From a checkpoint of a small autoregressive pixel model.
Model: width 256, norm layernorm, activation gelu.
Training: adamw at rate 0.0019, 9400 steps, batches of 64.
Rows from block 2 of a small autoregressive pixel model, named by matrix and row number. Rows with one number belong to one neuron. Each number is 128 + 24 x the weight over its row's rms, rounded and kept within 0 to 255. All counts start at 0. Numbers have three digits each. After the name is the row's rms in percent of the matrix's.
After each neuron's rows are labels from the 100 images, of 14976, where the neuron reaches its highest value: "responds to" is what is common among them. Only what is clearly more common there than usual is listed. The data: scattered letters and digits in many colours. In brackets: how many of the 100, against the usual share in percent.
# fc1: MLP up (model.blocks.2.mlp.fc1.weight, 1024x256), inputs 0-127
# fc2: MLP down (model.blocks.2.mlp.fc2.weight, 256x1024, transposed), outputs 0-127

fc1.17 089:170113113111084154091123109173144105094109118141123090146135156090137130104098159134108138142140147160154107129156149119142154127152135150191069142142172122152095159124072119099123129197065156105128118088098103151121150112151150116102178196078075135142099140132143115103131096106123123151126161104099125135200136092173163078144118110166139132165134112111126100110145090115132101128111
fc2.17 082:157145162136128124130129098143118159124188125113133108104112113116159151097146133178150103172109120111051098135113133127076208137150129134166129131117135149157131110116119119116125149114158107159116108138117131130130140138117150169079134129143082143097120149106091133123143118178102151095136143117116077094144131109125116101206176154119128088109143154151134131113148092137165096077115
responds to: yellow (83 vs 19.5); white (44 vs 19.4)

fc1.165 096:103089136123093098101112124182143121117154097186144128199157087119139103133125149114155170170125115129115124147110148124119171157144147092160133148141139122123098139170151128128128152138129116103119067132173143133161113096141138147093139122105132133152164155108141130104092136120153155137110131071115162136133145121171109138085160072167135156145131112100140109120087104116125127139090
fc2.165 090:148106117123105138062177145158149087124153128125124147136115127156176156148179116125126115142177136128123124099092057082092147130135127137186104097135076150113116135160113159069143175132144094121107103135127149115131103105120116124085129126149106133184148138152132155096093116125118134134145132100103133110113138154090146112133137167139123104127133104135064161172129120161079101109135
responds to: blue (93 vs 20)

fc1.394 107:117120068100104097120121126103123128134109111116151151144124099121118064120121126077126108131115088109072100117140224123138178136191112122124135127147112134131127140117152152095132163141103129095116085107158133140138132106140133135093108123167113178123107105087118120112115132115165112142138146114126208106128123108158135158131145144156157162170153094087137102192120132154099107140114
fc2.394 099:161095127089168122082131142118141114138112137107147110116121119025138107128155144152108127117117129126087136112151115149169128133129114099156117115109125110151123134124111156116102120155121098068127124119124142161109108137099134135111065132125128061148093163119165112098128115167107112155128135131116136100159123148155124157145130107122116139143141139135081111117155139142140122162133
responds to: the character Q (30 vs 8.7); the character O (25 vs 9.1)

fc1.438 130:096132127126158140049095139121126178111130137114115124186109153108139084122128200135145153113092119161116117059152153100144167122141122137144108126059119120113114119128150118132161147145107105123083118125172132138115141096105106147092125125148134145149062148137141130122155134096102102209132154112086131089117137087154133118132161144128147142139160135142111116145166125094116076123135
fc2.438 154:136145133113136134136100112115117133120139151131120106123137102118136147151156090137168158128123128152140134139137144142148120148122132084128102148132152120137148142129138148154096098093134173097055126172126137144113150134107088097133103138079119094118114176135124128155125137177117124178142126106084161149109145100118165135095145133116146136104127106180115116084078118165172150125116
responds to: black (67 vs 19.7); brown (41 vs 19.9)

fc1.615 115:149110070079093155084126126128127182118209130134099122144147137125105182131106154140113145119123126109133069086130135143072114121098112088176101153128121140122151099132146149107133163140142114146102143109084135101134117102140183142149148143102106175160116134119121126125089089110155117169114128146116157108124138163130144168129113128142134137129127098151101144119128110089089125138183
fc2.615 132:151126113130139112141094116117160135128165114147102139117171113140097123124106112121162136134105098097115095138106084115178131136168102131167160110154130125154114111157095094115125114095143101088187092112064147086139132112174162142118090108147147127143114099141159111145089130130140115154124105109145146152094131137131132132110098184118085109079088138154105128140129098115079152137161
responds to: the character V (25 vs 9)

fc1.21 118:131100140112105122120105108118129135124129110141137145145114152083113173109097164125096141138125120125127081163112131131139122126104136146137142110156126146126107170123110142140146142144123150136116112096116148105120111128179165108134114137138111129127104090145128105134101130112097124142133148134067158138111115094108084169126163125171141139151125157169106150148146151174140098106147
fc2.21 124:121159195197121150131137119113143140161116156144098119126128112158124106114112149160114104101135112114136139147118153140163142116112132140094110120129117097144169113130123090136143125136095112115186134092170099118123106129164108125163115165187137129151127140121140129131129134102096111201116126152161088105142122098141128130150085120106097142113146164153164116103170143091141118136128
responds to: yellow (51 vs 19.5)

fc1.719 118:166127119086112124089163112139147181143132129136107103161101177102110097138136168160107146107148161150099119128134146136120184134105143112155137118090127164135127127121137158118121108147097149135107125116138154152138139123156103156124125122077152107139140111134082183144118142130097111146115131141108108093121109089141118113120118136110165096142125129163161118140145094115113106137152
fc2.719 134:148138126071107102202133083174141108095127149151131170158145105126164131107139103144126108132083161152142122131136122104164147155125151150132140128169127136071096170123141096164113127153130140125095154108139144132106118131161146172115125148131127139119150111097134161142142124166161094108146147140126119150130118078131118091134114116139148115151114087135145123095120118153153127124113
responds to: green (69 vs 39.1)

fc1.714 061:147082125105134121130133136129105100123146102131118115140126135138137153133135159111098091150117107141099066112127133125100192122154127168194123128146136138155124138133107147092134123165137148107066116116135160108111106091173106126104120133125101152163104104104136161129069110126121090147114147125135146138130135139140105140115138134121144133151126100145111118127125113142085070143129
fc2.714 045:135133140121113126104110150091133119118128119132111079106166104115111106136157128138107115126150101166123102141130160153149176084165084099162133109094084128097146119115137132077141102106119135135155078138119125105162154132131118137134117166111142101129106128130157097127136108144110156181124155130133168076160145163160143088136132154136139116121153184126150149142138103129077190125142
responds to: the character M (30 vs 9.4)

fc1.335 085:131101141121163092115116140132097157110136117119161119151103124095127147138113096138123096128126103133097108112060165147128154086123161175129134121148117129148114136081137161116147104158127150120141143136149123152104094112136152168111122108140149120110083088114121095121155152159172129131131119104109101129101166117119170138163099106131138140129106163119095091124113093119159121141158
fc2.335 086:119081093099142117120148177146077127073156127042177108090123148080108171140134095117103113145098092110140159090122149120118144095156135174159137090134131098131134130106101133073133104143124134130099100119133147143113099144142167132121130116152129133126123089141111144128124142119150144109135134109100142168114164119120151134104139097130149136143115140131123162156137133107132123143142
responds to: purple (64 vs 19.7); blue (46 vs 20); black (42 vs 19.7); brown (40 vs 19.9)

fc1.267 123:155105081098090064142148083150098134140119059145141094137129139115139161110146109101101202136134118162114143132091197153112126147104104129132147135140143148164097125131154124128139120158145136109126127054130134095080113141105135135070139092133133163143131079175117091108087128149120120132118133110125141138128135139139082079151154113151182110144125161128140134129141109119103153160135
fc2.267 133:106123131134149115076084163107138154130124101094136120124135129084121123130096142122103073133103110153084153132150103160162151135127119078147129138147117125098122127152118153137058139124137097100128106138148144136122144143140155127137171114110148126094109110096149131112102113104121175147100167094119155117143132137165100160138168127150147113104141115105111129145147134154107140092133
responds to: the character Q (25 vs 8.7)

fc1.660 104:122139103138132123138145134130141111107137123094135127156145114114102121138139140111157092163119117146129098082112157126128161151118154147143156061111118148149136154116118155121150158117149140141134096114107097079148105122177131118117102089148147189154093135140116118141112148108123148158142138078130121137133115145105112133094122152121133109134143155134103111183133114134088109141114
fc2.660 103:159126107115114151091131134113123106143141133119093110142114187175076122150087143128136127126145141127120142148105096137099165132102128079143126134140129136139116139128140102101155152106164097151125139135116112111133108135106111119117132167115167157147182089151141151119107114116117132141132076119147145135139123123146117139140181138150124120102148107075165112121138088139121141151104
responds to: yellow (61 vs 19.5); orange (52 vs 19.3); white (51 vs 19.4); pink (44 vs 19.7)

fc1.138 090:113143133130109128119120130142144104124168165143074125131137164100123156101108115081146123162137126100127127164083127087137091169082086081158088127171119122101142108185107112112100132131128139134136126143123129129116054098151146137153137108159149096178108109129126157176114160095132138134111133155141093117134159117110143130104125157073110104139071124131085154115094129127105138120107
fc2.138 086:178114111115102141083097129118128148151141127138054123190162166115129134114149131118167125131122117127134097097109119144109139135141095117132114101112107125127146156196114139102091144123106145109084120157146136114131126108136135118151136121097112139152125172116103124133091140155115068171097121154148134118162165146120158105110140118099142102130054102189111149135130089124088110113115
responds to: black (92 vs 19.7); brown (45 vs 19.9); purple (43 vs 19.7); blue (43 vs 20)

fc1.281 108:135082170117131120104125128109138108113159123129164144133148123069091124095117118164128111127102100114116114103144109171144141129119108119157139126164128126133157087143122105109151138122076145118164117097107140082111114101121142168126123150111145108131149114185080097129142143161101126148127112101072138099132132149140156111097159118140151134125122137164148132135106155127081157151102
fc2.281 118:079161128141104101128164139102152131159162175138142101142131155083152157124136125100134131131106108132129127186123185137129156111120122121115181114148126131118107152134122074107099150117108079129106131104116136153139119177084149136121133065126125115120170080113132095125123086120107097122101166124158129150110138103146066138133119152115154145120113139103099120164173114168184100178120
responds to: the character Q (28 vs 8.7)

fc1.364 111:112120120111101104126106130172111119093129104097155140137085124062133086132115144107103132120147109147117106131143173137110123143142121122152145136119164124137122150131140175160197146136142146108146093078104115089155103112131117164126156168156143125128134123130136124158123139118110163167120129084118118105139123140134092120114152106142136093164148178132148181141159116131114106120128
fc2.364 103:133151194132112136136103150149136113127117152149111134169165154131103145111149140139187102132133109107157141121103141169102129128127134135095098131131131129151112122133098105155120170113140113149147131139097152147155113103108113149142178190139114086119154138134113126132132144142098107116123178129142135099074132119109057153083168104151143137102116110171115129150104150101136069092093
responds to: green (66 vs 39.1); brown (41 vs 19.9)

fc1.181 112:189122131056113095128153078137153101144117113128146121137128154134128121118114134157149149158112119118068084139135128161118174143136165110184097101101155150151107138127085153127104145155094174138113169085117141131127125105168123155134113101151138133135120127111131147129140149076133092133143150104139133158151121131096118118121087100151132125166125112099122172143107072146109117165147
fc2.181 122:128137126127159077127158109176129115126134133169126117142152127141143130144137131128115125139153122130140107101109109094125087152137123116148120115141160125137098103139148107160109089181110163106109128101091141169104130136130097135140101100114153127127114096103109138158126140154135122098147118141127111130083099126118109075095092133138096107117130120148160111131109114130142128130116
responds to: yellow (56 vs 19.5)

fc1.530 084:146066136108118072116135110145117102131154126125114131164136145130096122122130146172122119129117118136124068102099159132111132144117142145199108088117137132161122124132103137121134144152107185129113127111129148120134119074156139148115110093126141138165144117095128141151113152129120077148149158130095115100137130131138105092076115130127163154161127130133142117114125114099078098169130
fc2.530 075:132116123114108090085154132130091122180149123116155084111079147163100104097156164106141152112131108126100142136117135164145086130117110151147131108123145125107161092090155121118158132074133135086108137132135118113104112121115135121187100090164147143147089141124134145124109111111149151141140133129143147168127166143124090118117136154145133149144144112129152138123193140114164114152060
responds to: yellow (55 vs 19.5); the character M (25 vs 9.4)

fc1.431 117:115115095119073116121107110178127141106147142151126094149142159121116142087153123116089126128110100144121114121119160148132163147149108122160101084126160127149108086127166120124136168145099164123105164093096125159110137122175132130116117157139126177090108129105101115115069135165126106150120173093098163093165137112168103114116139139143139122158132143155114129127105117096104127140138
fc2.431 137:204130120144124102105130147095105154126134131157081095105129107114170095106132130116158151116153132127129128151099070144098129100134102129138149102140130151152159119116172146134190108094164107124116100139088103089145131154098094141121097120123126103173112143152112179138136112167107106142136128118163129099115116121111121092109115179123084120119122186147144130131154087092122089119100
responds to: the character Q (25 vs 8.7)

fc1.204 107:123117147108154147113142159203131154113173093119153102138122107107133129150137177112105123137087128113109066088144111150106187126150124129159090129127219119139112121134088120110128117164103110126109102095142129174125124097105140118110177117133105183139170130154080148116127094118105140155116162116107140177121137137159110109137169075136137144109133086102157129112094084144129098154132
fc2.204 115:114125119195162058118133135120100115126100112111127114102141138129125174117126106086144146131144097180115135094124140094121084137126150104162149128102119154124119111147157161141115078132109138179170105112105110133143130128106092122113121083113164137175093140154132137139139134189183133114112140133122089135122132179114121102121132211111077113152081146140090126148150114150102140098109
responds to: black (75 vs 19.7)

fc1.593 093:187119111100131133105088119153134145125125130146106113140123128111141122144101127132096116139137138124078125117117137184096142109155100136161135089091167164168103125119140160098164158158099134112128151114140130110087123112128108156090139131115135175117102149132080120133120123112100102175122134105125145102160115130103109122141134114131181132137170161149121164136100116129108094124178
fc2.593 081:096187106165115123168134100115156137122162100138137124180145150154107125128150113129158142137161136115151103142136182131115119122130111135155108132129067160163134122112159135156158120116107122125109138118180125125121149122105104132109109120131130150136143147074078146164115143131124134113139168131120055122072128153120135096119115191128157102143128142142136106156120130130132115148132
responds to: purple (90 vs 19.7); brown (43 vs 19.9); black (42 vs 19.7)

fc1.240 085:173090159076106134145147086148110081121134117136140112163115121121122138118092142167091126113095142109134074121136148143109121099143115131149118116092152136138115119141102139117145116152153119148106160077172149113101129134127123162118122144132124127177111150091145166103141115095080148168115127137088102131168112121094137120125156102130143131157162108136132108108150134144101116142172
fc2.240 082:138061151067102137126140116158119137093156140158117071138088153111119151122140121138123122101126167122114144134158116158108140121149147152125147114087121140145104119150128125081138133076091103097140110142163139125122142121157117131139125080113113122114110156116112139127107111094151125118120136116127116142164119136112122133078141154106128099124129141148100159178159118085105110164078
responds to: blue (46 vs 20); black (43 vs 19.7); purple (41 vs 19.7)

fc1.25 102:135090140083155127100137133120124117153151117169154148128129148094158139103147150145107137145083127107137110116135116165126146130157115181147115122080131117116137124131130116129133151145087206126121124057156164098085121150129134135141090131106130067128113087123100113138164109172116085149128093138123110124122151124134157141091150100165197128156127132125085124170135106130133128139073
fc2.25 098:115155090076077095120126109123144161106137104161130160144159101104163107124102128124101151154142118131170134131104106099130102162146131114138117104139122116128116148148133110165115157165145149159084146162128159140114107155117114145111138138126087124170121128088188164132178152146124182109136111130160142104138124097137148104161139105122170116138099067098129125107087112139108142134186
responds to: red (68 vs 39.4)

fc1.69 122:160138098088131105079112083193133159178124114117098115166104156084159104143129155158162161142111118133068081132097159127114155131145136105163119073077151154120112120122110135137108113162084159160115171136153130108148128109111107163140114123137151133148072154128100156140123132127110108194127179111124144141111142120099119114116103105117131149143134129151124140128103083141123084161150
fc2.69 156:131163139140164125130145106158154127153111159141159148125139136120142145120126153095119129128156103139126122108099118103139100172127122103158143109123130110090089118135143127162105099175121161141160129066105158133109086138140107146142120129150142119130110105157099170129086143151105160119171126142154083087098099102129098117120123170125119127140117101128142117120117112150093137117141
responds to: black (63 vs 19.7); brown (46 vs 19.9); the character W (26 vs 9.5)

fc1.362 100:137111117108125157100131141146088134119157094146125114157117152082124152096137175137115089128120119149139108067141153128076166140133153095162113135123161116128161134123159156120121123154126164136164120130148124115125121127162127142135141162060137117179149108127112151136129114136154135155122109147140146147131142094161103145088145094150129121152121143137171100122132071135124119131113
fc2.362 091:154115179135107131128116118113110127153108109144101147149139152128141148118136111117149149115157114129146125058125098129095155137139153109112157101093123119143190097133143146121106149127131136145097132139117139084082109122124138099162123131080124169160124133150111153143104158146114141123136138125140156115087127185101120143115091090120085082096094115184114111134137112201147138128117
responds to: green (91 vs 39.1); yellow (42 vs 19.5)

fc1.698 109:140121100087148097133161097119118076127138091096137086126113163123139144122126143146142086141088126137108074120127105122127165129147086098152095082124123174149146137087144154132108122138142149175094139118129140088119146126136137125092124145069138153163066129130087154132113083142100085125139110153119133114144135143114137122142127154083132101141124123164166104143119111153127110149133
fc2.698 115:130127153101111161149116120136161131125124130084108091132129157126113108149126162130121100137125191120131107111154149155113187131135139125147150089077131141164131138105160115124141140103141120090093115104105129129164138145103126096083181128134136191128133132144128086155116129135108134121126166096155106162114125193144106151119152138122154102104147163127158155119089124149146162143098
responds to: green (100 vs 39.1); white (44 vs 19.4); orange (41 vs 19.3)

fc1.760 108:125087133142130150107123129105089178123160088141130105143095114116117126146126117089143153174086111134061136121131118153109145086134120114136145147129144135153062121069137120138126100141151139155103139105156121145086139149151124132090133104115136132108169095140136164129099111125109063133160140126093129125130154156190100172137121124118126117103138121133084085136142114120143132136148
fc2.760 109:166093133121111099086098146124098143131137117128120124133104112086107096147110124133117097133127095135108150133130201192140113104137124161147117118108157131131108141098105132133129098138109128154187130112131118153136101116137131134140097152149135099100117103131102126137144150126118137127142122124117128148131120096121090135115120120163140136148133141118100109135157143118130095118121
responds to: purple (42 vs 19.7)

fc1.295 111:136103092084142100135155067147099117099139109096145101110100167105162122096135132128118110129105119118124106137144100095137135121145092133158096100108162168144138124102149151131116098131116122112126122085138145115128149119108109142107184137115129130123117161140091129141130099155084085130145111150105154098130135180130138089142142106089117124164112170136194119125130108080134128163145
fc2.295 112:148148145067161171136113130124144159126120102115093109132127121138126082138096116113166146110132177104076108106115093149143164144117122146133126109145149134124104126111125102090147130133199137145075122123131125124125123114152098129061118130159127145143132106119126115129132126181092110101134166101125159149127113156135096137153162137125124108121147188162114129137124110170141158129114
responds to: green (86 vs 39.1); white (43 vs 19.4); pink (42 vs 19.7)

fc1.573 092:142103079103066129109146098131135164120144134104148106123138118130100104111115179158137115134130143141124086078145147122110130142133142113196101120179147118141130088130149119123158151103112113118114137158109155125144139114156184142107173154119144184190120151106137147115136144111108069164133183147104143110156139113154132133115139126124105144112132121120190138132120071082104111123127
fc2.573 091:141114110130129091155115092161112126122069125121154115136116132180134110146163084134181149111071158120118124133106125134127160105160136131128118137121129172161122139133099130154153128082175118146106128116109140102153154092134113094100120131144126140105096100116118121147129103115164141133152148117087120175144140126091139105089121161088122091136133104157149122140141147110184100132113
responds to: blue (42 vs 20)

fc1.609 099:172129102087094133087168144181156117109125102107134114124138127121127091154158119142166102196126153137117116105092125119123122149115137151148141085113117136131146148119131159078160118133123160120115122123133126111120130147117129122065149110135144196137111118129125114120156121123135115134154124103112122136110128142073129115120139121136124132131137174122133178176105100149096135104104
fc2.609 095:094139101125097112112118134120155132140143133127160155148152094142104106125142125121161128160110090145178139117097106129145112161099150107170146146120067097104126146118123109148086210131140141103094166154158136111121104135103110132127147107119163191115140137116140153159179144128147128083151080098134125141079117154113167152120135113119143132122139111112144096146095101131121123109111
responds to: yellow (42 vs 19.5); pink (41 vs 19.7)

fc1.618 117:125103101041146121116147142203105179124138136126150134114161132143167085146167152146103139125126178110059090149093146140109144138151087128139108091110148129120105110135090161135123115159075152148116120139174160166095132097107142154114136152153128109124146110162098127096137105118120146127128107144117127090155136095139150088153135028112128155150131100139150103141097116122120110132154
fc2.618 131:129162104129147159098153137097134118128136137134128125114165167147130098144115169140167121116169136123093167099121157108140063103103100132114116096076159145122129122134147105085145072113114130153186166127113117193128141125088129144118095116135152116154094074142105111112123129138112141168112134137133105105116133131091141117120110171124073131119141176126143124139125125097117165120114
responds to: the character Q (26 vs 8.7)

fc1.621 109:128107095082131134116131165150152120075208142141153113107149110090099146147145153117132119127136105107090100106147124111105102104145095097176135136120123115144142091144100178113159167119091096137101119140121146115103108106138109167128135123122116110159108172141100134125115101120068134154127147130134124108141113179144146136120127108083151102140129164130102157137105129099100117193134
fc2.621 110:068109115094112100119150166071108103111119135124165140120150121145107095113119120121142121090140127127133160100166148138133116092156120130126149091085120159146130118162099084117142123085159123121155105133110139146137154125125127110144137137094107101119121093137164122145136093146126173122072155155104132128126157190110145101098111141145100129138090155161107124145175161133139152115112
responds to: black (51 vs 19.7); the character W (27 vs 9.5)

fc1.376 095:165120153097148126113114126163106068118164116108126094116159153141148140141151190149096103153102153157102101087119141123093165127143147125144097109135128150159131084117098134068111132192099137140102122121130156130109139099151154120085135105099117138139090110112150172079090116130115140129153160127083135094131135102141121103138133130165161171154140109137113135120112128140089111125143
fc2.376 091:131119152117128148099123167096100139129132142156074139128135138127132145155063156147127142129139148124151132121118123103107112101083126158095135134120112134136160126131155167107150127153134094150136167160154103105141124116144129145193113155113155111139146132145151129110136127122098184154125104136151120085121142084169163180135094154157110140140147129172120114111154112139102145103139
responds to: the character M (28 vs 9.4)

fc1.541 104:140125128116111108128137130138114122128155107103162121114133074128199139128123137131108151139116141154102108080150154139120159136168171133123156122108150158184111155135158107135138128119137120096122070120145135120160164112110147133103099115112167152110116121106122200106131100126084125139105154120110142124129166118114106123127114144127116099210129106136138137148107113140125126116113
fc2.541 101:189145140127134087132136123169123156127117171109142122142135100097172084122144103133145189142156118154146110136133160104116147146102162135083130168117103117176120175114122120167120136171150132129112117113106129098117106110116119181128162122104120121114140090126157163143140141178105080088148131113116118163102152124122133120140118117137105179134142103180140108120090118130101111102158
responds to: the character V (29 vs 9)

fc1.156 119:147127101129170155112158155140140149114161081133111088123123145123155149152147133118141109130138124119116112106100120139083134116136129152155130104101129132149129138123127154058177167134131128116025077109115120128090127113092109113110165076148128112150086136125075130131110116149114098162117146120149105114115148195125075087112123124085129130142150173118132178139138127112142102181114
fc2.156 131:161105132132146126126131150119129117142128105134137111113107121146101161120112107103108094106105126098095105108162097155148160130158124132121144147153104110086114140151137135137096132126101097092115090100095145124128151144091155093130088137200130115105098126134120112107089114137170109144097152156146156095141134171128105155144156132118127100108119126135089175117134154106155180143098
responds to: the character M (36 vs 9.4); the character H (25 vs 9.4)

fc1.63 109:173126109111115136110098140184104101118180115146154121116090162098150178105125115135120146113118155154144134143112157175103131109128122143152146125134184135123108122115094169128115111139100154115113154124162139096103138116096146127145120089141098164118133131125128141144080111119093151146129135146121118126177107108123102111117129089126194141201131103100130171106100136137116119138112
fc2.63 105:187165116080178134123095139117131099136132137127071104107092174122100134166102096143153137090115174127136184123139122131127155101095132114136126153171143136112119136115150140095145115088127135176157180144158099070138133104117121111126122123139146129152126131148114116118097134124118110126134125152168136111119115106165125168117131154132159133103145124151130152114113166127142138170072
responds to: red (97 vs 39.4)

fc1.547 112:133100110118109102097083113180118117109187128112113108144105204097124131146168136123112124157092144128112132125138100121106138103143149078167076118118139153150088132118079124100116130145132158135078169132125157136088116129142110127118156148140137124132110149158118175108123111108116099128132134152082121134159158124134087096117144101132158126117128107100140149120158142117147102146109
fc2.547 121:116094140173138125127123135109134099136134117138136117145132147122097165130116126162130097127101118129116113112140171148145176120156115139110142123056114118120146141149123141122100127119119068098198139085150166122123129150102134114161090152149140126111114115099124109104110127103153159144100135150144124104140164119140108134131139145123158138126125152100116137114186164124197127156075
responds to: the character M (35 vs 9.4); largest: M (30 vs 3)

fc1.371 099:141143118093133081163101131138137144136131115136130115124114159097106103110140107122107093158115129130081132158158173151124120120126129110142122115135179148141145109108145157152181184110117131144156080093082097100137135130126140141092113147120131144110113103132138113137134123145124103149106112072146146151127131128152134135100149156135132136107166177108125140133118125141131128145090
fc2.371 090:105117135088108119131155133122114092124157095118135134131127134212081154164142170144106125104162141106154083107130129128087208080197145136134130104119084161178130120149088107112194143127166105174141108092118137103149145126149119121126121142117099157110126087112138150116134097174131117120099146127110115156170144146097142091126173134127119079123139159152184109148145110103106113104113
responds to: purple (61 vs 19.7); blue (57 vs 20); brown (47 vs 19.9); black (46 vs 19.7)

fc1.134 113:228109143110142129092167115113112096130150142124123151099085133095152125095122145164149099139132123122131136140104099133100143126144136103162053097163153130123184130120106172116112115189096159124153126105150114161103145090144161136144115180133093124144150145125088181121125110125112165150130102127157092094117137134124165131112125113156093116144129086111093156116128114130136106118129
fc2.134 123:138116143135141099102130149123165151130146121126159163135140112144169111115144134116166087155113100121103167142115083110151122128108112143153142151125138119157156094119101107117121112104148093121175115106126124143104104119132133173112156086141119110125116089128146112126128103061124135059146109109133142138076121118119113146122106127151133182155128132054119114158159174101136127124124
responds to: black (42 vs 19.7); brown (41 vs 19.9)

fc1.72 109:157111119116182112086116132135147137156130119119096087110161154118124146147139125133133114136150138168140131055117140162114135138113140116157127090107151143163170120135128129078141097126133143103102106129116146122110151117115129142111130105080132157169116170149101128108153122150094119131122147120112094099157143168104109091123141127145117098132128185157125131099120109133119124089124
fc2.72 110:155125055106125116125148137067110130156137121108077089120073161117109121128115126129139138137112090103121178137177128173125143145110132106102116137132108104121146101149118128101102109135130127119116123169164149132101119166114119112159130119110146151140131134122121147127105117097145124155117144134137164108123134110146141156110139158162145161101117123130106130145161114136119123095099
responds to: purple (53 vs 19.7); blue (41 vs 20)

fc1.285 096:122110140114112114127096125118123122121120102097116140123126142114151126113134146129139130136138159141123089126156131108139165119127070099185128105136108170207119126082134122119138128133092090123128145096133142085134091098171072158112145097108130108149096116155134132159102115080138121151172165137132130076182130156128128076165147146099149073152144136140137120139161119113119109142127
fc2.285 090:144118174116123112129131146140114161157156126094132105133145152079112132090137152158108094123172139108120143128105125179114155151127126139140128063137180114167143119120153130122128121115120127102095104123120125120137119144077093115099145073089113157184126137116110144146074141126104132096117137122189149127104133135100081134132139134132165121155121146172159149136093128145135132156118
responds to: green (71 vs 39.1); pink (43 vs 19.7)

fc1.126 125:147120096111103121119158116130122168122131156117089109132130152133097119131088133135092123147125130110135101126150184132090150134152116134152095083142124144132147089134151129113162146137127137144137132097091132116125156117162136167117161123138123159127146096134102127117086123134126113176115170100126132091151143144175092131108141157158141111145127122149169139104101168100057128123128
fc2.126 146:129121136157152119092117124098105106136102132132146136119150136109157107090111118139175105117158137127158155118115108127128066101156111118146111102103149145139166110139142132140147089108120126133133130119123124138142173140097088149111112082103144090110133135119095132154166101150141166118092144167128102096125156136085161071077099166075086083120102169142131151182152135078202147092117
responds to: the character Q (32 vs 8.7)

fc1.410 116:142103118124119141117137126177161107082131123152157102171107171133107133145177118098113143098083168156134112142090125159120169134116153160140141142121147107123051155126107149138126168159129126107068139091081125127101124121130123123124154114176104160142066109164130153128122145130122094136132102129132140150142102073144117122121167125127193128136150108119122168092123099126132107151112
fc2.410 115:138130125120124149106129148111099123145133140099109142132147141107117134117134144137135074104082157102096107137170158119119154088150093128127127110090130152100161137127127125112104120123093083163170173142167142140134136137108180116132116131115149107135143168130156107137116080128116106133110121180138151118166151131163103130162109109126138127148108126071122103117177120128158118151093
responds to: the character M (30 vs 9.4)

fc1.632 111:142110112131086173118145120118161113111120094129114101151161145123145130109133125101144099124203103102150101146133138146127102123159107117160135090161131138122138144149101152122164120164137131118151098111149091118167126147130109122119146136137095134169133147174094086135109156162089127149095153125103123061155163126118119111170145130125129125162090098132124112106086134092144100145124
fc2.632 111:180137114117105127108146122127120159100154099105103104130124137056145174074115170140145112137118135131122093110158121091104146142146129132145145104095134135174124151142154152146128155130109099140105127120125106104216140152085124135099156108121105137187117171111131137148147133159108105117100144129167107138131153124133090127134147162138130126105082188160151129116123091135102088134114
responds to: yellow (50 vs 19.5); orange (47 vs 19.3)

fc1.378 107:113093093094083128125162105125083155123143115112164148158133165099132138109110123099135153135115124116111135144109116141102168134102116158180092132120171145178113113123123089108130123160129113111065127081198137139101118111115137127083170095112114159169154121151102173168148146109111121122148122127080138129134119108092128138126173155149136111123121098109153103136134148142119126113117
fc2.378 118:138158121099159138149150121126149183114126125178068112133108135163151129146104118141190179130173165079150094134118105121106134153109118146085104116128104130171116125130137123134137129132140137148108116123161106107081133085150113139158102122155088146167142132141083133104099172113124116108145180126153124133120119111110118152127088120156112096114131110158117106078090126134089127155145
responds to: green (79 vs 39.1)

fc1.496 081:132130122162146137109126141134163096115174119128103119139156170095113179123089123154158115122134125102158127104121145154115107133197109095154063096130153114139179125210130156109164118139129145134148112125148077120149141119124135113129150137096133156163106110116090125128143096125097150142038105051147090108130187138099152110121115123139147093134100115094165146149120130072142124132097
fc2.496 086:165114135107069158099131132155125133137119064137117106155110118159124127113103180126118087102123127121133077116124119138128160146133184130147122154110098107147099170156128160128087152173119108127143118122132116121139120114145149122125122143155174155147139147132165148119113138171191115138082114108156165188167129160143117151161125112132113099165145140119091083116147121132132140105134
responds to: blue (43 vs 20); count: six (38 vs 16.4)

fc1.263 122:143114107042115085118138113156112099141117157127143106117148110141147116148153119129104123146170141120109106154095129136099125108109147184171117101177138152151124131122122124123154121139121144104109137139101154119117135132151104143107116158155119158144128108116060125143154123158100158126139093140140140088093131138060137096079123109121116129154124143139143141151096127135128124141126
fc2.263 158:098121148118115097157137091175113108128133109123149140146141124149136142152148110145143129110164113114120155097104151112109098123105134141137123151155170128130121124130132138160147125137134168104097119135107142156129113125140090129110129152131133141139130112120073120152155162115150140104132130151089076137076109130071084114094131089140129086115123094124177125138088166158173127160112
responds to: the character M (44 vs 9.4); largest: M (36 vs 3)

fc1.695 100:101099132135097134123129112129120072137156120124170088103080154122136199116168131113088123152103114141102116156133167159100174103152164116155145135111162154117129124127130141123155143124156145114089136093107138125110166138109122090100123105125086156098093113108118142131120087135154111151091126111095140113161161170102120119139154138130187088128124147110099124131146105153153122126144
fc2.695 091:103147107117138147135170131127119153127114143088152112130109121158145129112160106105139166142126147157169114135141132149109144149108132124134136131174130123163134185130119129150097124123165141135147117168141127112127172150143162123116172117102152126110149105103150130107134140115117133080121138104146177155115149107130127137151141148117135194177135094101114118097064124171115126129171
responds to: the character M (31 vs 9.4)